From a checkpoint of a small image super-resolution model.
Model: 1.36M parameters, 32-pixel images, depths [18].
Training: 14200 steps, batches of 128.
Rows from block 14 of a small image super-resolution model, named by matrix and row number. Rows with one number belong to one channel. Each number is 128 + 32 x the weight over its row's rms, rounded and kept within 0 to 255. All counts start at 0. Numbers have three digits each. After the name is the row's rms in percent of the matrix's.
After each channel's rows are labels from the 100 images, of 14976, where the channel reaches its highest value: "responds to" is what is common among them. Only what is clearly more common there than usual is listed. The data: simulated grey scan slices of phantoms with and without marks.
# convs0: first 3x3 conv (model.blocks.14.convs.0.weight, 64x64x3x3, each kernel summed), inputs 0-63
# convs1: second 3x3 conv (model.blocks.14.convs.1.weight, 64x64x3x3, transposed, each kernel summed), outputs 0-63

convs0.25 090:126168110083147116089113174136104147089134092127101102197188099182116108127114140144123119137110129099078088150129091132082125042081140105183119110100163116101151078108112106104067162097138174
convs1.25 090:144149159198123155162108105166137106164172170139137123085059150074108160123123110101121159131126140150164160116129179111162142227142162191124130152135080074141082151139118135165173124132111133
responds to: chest

convs0.16 085:050164165156152140088135091165095127144081116151062138133110176113101092158166154116093099124152120164108125134182112073116119156178048130113109111094185119129117093112136181117096116115177131
convs1.16 097:224122118114138131171111164099153165123178188101106124157184081122177159106081141149130155118082154100163135116124155150097173108100193132145140159157064166130151140111118087152163137135094133
responds to: chest

convs0.59 080:100143100193123156097138090124082072177127156135163150104112143125092087177163162192148155084096152120145122061113111146110152107095157149182110126102138176156126089142161125068129187093156134
convs1.59 091:165164165056156102146104158136163162059150089104091099163175147116157170074104144079116146175148144117105123196127151102114091130140108088137158131163135093105118153119056132183147107162117122
responds to: noisy; ring

convs0.39 079:135089113119086095066150120065099100149110152127092140094070116143167200107139127052204116121122119148140139173167168115151128121126151152072139175134103073109131116130104115102120153154070108
convs1.39 086:150031180163161156162076121193169114099097073140160114131164145104081089148077151164078144137164129137118120124078094158107121124133102094159112084125152146130155150146142160147136119119194127
responds to: chest; several spots; ring

convs0.63 093:117166105133155174090024106104078116091134128157184140114097102079116083127109114172122203089138116128112109116074098112125115079141138105214108125147135101125123134097109131110115081092138135
convs1.63 121:159177188119100144149177150111198183151138136099036109164152133142145174096151114138105077151108158097125154112150150126117164181118091138167171108111145161158124137121116107184113195149131142
responds to: noisy; chest; dark spot

convs0.22 115:128176127121112082113108162102092144087118151129161088092143146078150150106178136107127111159155131140135139149127080067116135155138090139148000108165141148094170124082106110138127077105119100
convs1.22 084:159126164169133053134114087134142187103154105081117175152108090120133166131106097100113115106096184123146111132142130111042113129143145127097021123155125133072128151151139136112184103147130165
responds to: noisy; head; ring

convs0.20 075:105154140122087108251091115149071122114119130139125148172067131149144115050091081115137178057105137130120162116090115130086119135112070144118127159141109126115151151090129153164118126092142116
convs1.20 076:157109089103135140095140148187142138137115111097117112131247124077112156205166158123101096190154122149171121145158118115147132136146161084153131082124140157139131153165088126083161145183122156
responds to: noisy; chest

convs0.9 073:121110104138165129124187092109039165124087103193155155144128082157092089082095116076145116128144124074113139120138111083132135113131129083122134192180156165127121144162039117161141131125125115
convs1.9 083:136095150124093135099085166121196081146195156091121117136121169104143157136169168154158150120089141150153152148114143166113122117131128168126112054100127037128148114079195120073082104128124133
responds to: chest; ring

convs0.2 079:165151099075129156115106179117111151135135147184104102117123111142172098155106163176109156109148134117136089128125101116160173082163098143143055119094109117128159054145107123121077206150131048
convs1.2 070:094183147174135124142151108147150116124115180102174164122151100102083180102151128078153115147099095117132108131099151131114062176103174107142191128154121106149103159124172081112183079068117185
responds to: streaks; chest

convs0.50 068:147138156118179161157117139151111082119138102162099185067124121131156178117160115184159172126123153108181135106103120142140060095196110093061141074089167167101105106122140135129108179134162139
convs1.50 082:095127092125079104114117110154118173110122114087127094198156143081077108178081152078115091130133143178107132124147114088089191160068122162120129143160067080098142134129106153095164080112087135
responds to: chest

convs0.28 170:065128145086119120100121131148076113124099156201193135125107152139074065162128172102107104137115122099136128194122146103149166199134091098137159130089155077091082142149099149101129112130074115
convs1.28 123:094115169128175135139122096119168132131076070100128162145162072159160117079082100116152157076089147165142113129127125116167000113125180093105130123125119129143149128093182115136133162126111132
responds to: streaks; head

convs0.41 085:144115142127096175116125141092127137102122156146113113136086084126159100087126147176093170123123171113139131144144054209074063092172164133160087113149147131120102123169175151139144171073153187
convs1.41 083:086124075125174072145115116155120152136100097099132133127165159085110149190125121110133146136118098150155124111108166048136208169062130118075165142086111129099167132123072097086108143147114079
responds to: chest; side: left half; several spots; finding: ring

convs0.15 076:143139160082169137164167099057105150144179200107150093166107200082181152163145114171125115103172153133113139097105119106148075168085096131184090123130158104156123147105100121134130093136099120
convs1.15 089:127181160093100143131176147170169134159134100114143121118138068163111145118149147145122090145073146136164142187144148111146230122203121118148161142108140159129128143090159127162170197106141175
responds to: chest

convs0.27 076:109124105122099109091107085047154136113140094138182124106148137161118089098095148062140083166137119151183127105071078082116073100121172158102140065102130161085125150140125097123156164157167145
convs1.27 080:165091153127110142134127189186084114138123158148105145114080120104102109177161107160120195136083116094109124125164091152121182149123087133131062152161095088149110083102130132083115087085056093
responds to: noisy; chest

convs0.24 098:064163134127147093122087113140088106147129137117047121121162126167100068089110102088067164170149075140089103110183128094087147106147130139123183114149101130119149145125164135078139179112135194
convs1.24 100:150055129166112149116142125130128115054156068133192138118108123101149157149125173136170101047081161093158174114092135173140143148099135107149104135122158117131118148112105154190115081121134056
responds to: chest

convs0.32 082:125106168137138153154142129063093135133126140144132076161167131144106095128099082098073117132141118122152108184101073137079083188120149150170080132119150094141126139122108137127035205125079097
convs1.32 079:136144076121100110129151151197175152163124157099122216099067155153147104125122152139179180126079141119102136098144143097163194063127084089137131139131134140157122098145117097151172088133169156
responds to: noisy; chest

convs0.52 092:073068163125157075114136111136076080177110162136118096110110070125163198103091141142086162209138112141152125119145186132141167180108117110113160123165097087134150103138132176126117160129157107
convs1.52 094:191086085114100156140135154106152152067114098104116165145124175120113081165150116123133089017138111147105117151153065121120103033142132133127092125094109167139107160131133101138139114146087138
responds to: chest

convs0.4 085:110143167141103069074091151207127079109114121129084078110131124126125125166134115167109136131083140116163209132101139090083127113105115100154151192124127074168136187102128147160119140170072131
convs1.4 091:171135126116142173172145060049140149153158127130163196116113127146124153097120134100169169150172150151108036133133132148130114104155126172124138103135110175119108091136108109067116152094196164
responds to: chest; noisy

convs0.47 087:085137150065120084110113113144133135107142097120154189161117079117112168111123158213112083120159164097116126116116096162126100137143113045092094135142137147149100130114081201052154119111140101
convs1.47 086:126212130131169128150146123129149102090141205138135113106119156138162127118144123102137168167104100221176133107167132104151195101132145175170100156088109124153185109120168107194146127131148129
responds to: chest

convs0.53 088:165184120108093169130143128073136167162142113096139092093149146157155140123146102163163131115088150146172136218098148107113082162148086124225124089096173118116128091171142093150120128102100154
convs1.53 099:193151135065139161143164098156121173105169138123125146149080165106097124152115122162118122110146170142123085102178109106166190092150157138120177140130091171206148145091174150096121197126132162
responds to: noisy

convs0.26 174:068113148094068124106121118126122145129122138148186098134117159112142125105133164134134135138116137000136118145120122110133085147106095114128111108110137120126098125147121127098130135142122117
convs1.26 216:190123102136075122147113117112142116134146094133092111106138103128119123122107133127153131096108126000125136087085128115122105118130140128119125135150127139110126128136120098136101141114126115
responds to: noisy

convs0.60 109:092129154144120012140116098113088138155131143165138109086143132123152145116131144129092109149148120146152118150146135016182128115103111164147071111121147111080154152115135076171179117095136093
convs1.60 112:169100117097123000137119166110149128096130097100124163165106093101133127097149121121111134087115157115083149118097150058055147108089142103097148135129114132097112138149146145087114140159123144
responds to: chest

convs0.19 096:132129113097082111103108118102105161153126080136108131143154139112146098111142160144131079128084128126137128117117149054147126135183092197117000116120098129150172105088116111090140137143118063
convs1.19 115:090067153123179112181139169121145092083200169095122114134094163148126112142117114108127164125146158121094124128148101087099148144134126092118011142121130126124081169178133139136123120119126050
responds to: chest; ring

convs0.40 109:124114118126119109146082102097125183054118127127148160109151112090138101116153154163103069169097063113117093169153112130101115153052132143118067100064087160172147131077147083128161096111142104
convs1.40 086:141182095099086138095136191122142127149108172150200119122122164137116133157148126066135156138167148140164138130082145136210153092158150118173131180170163117181128106124075108129121167159104189
responds to: chest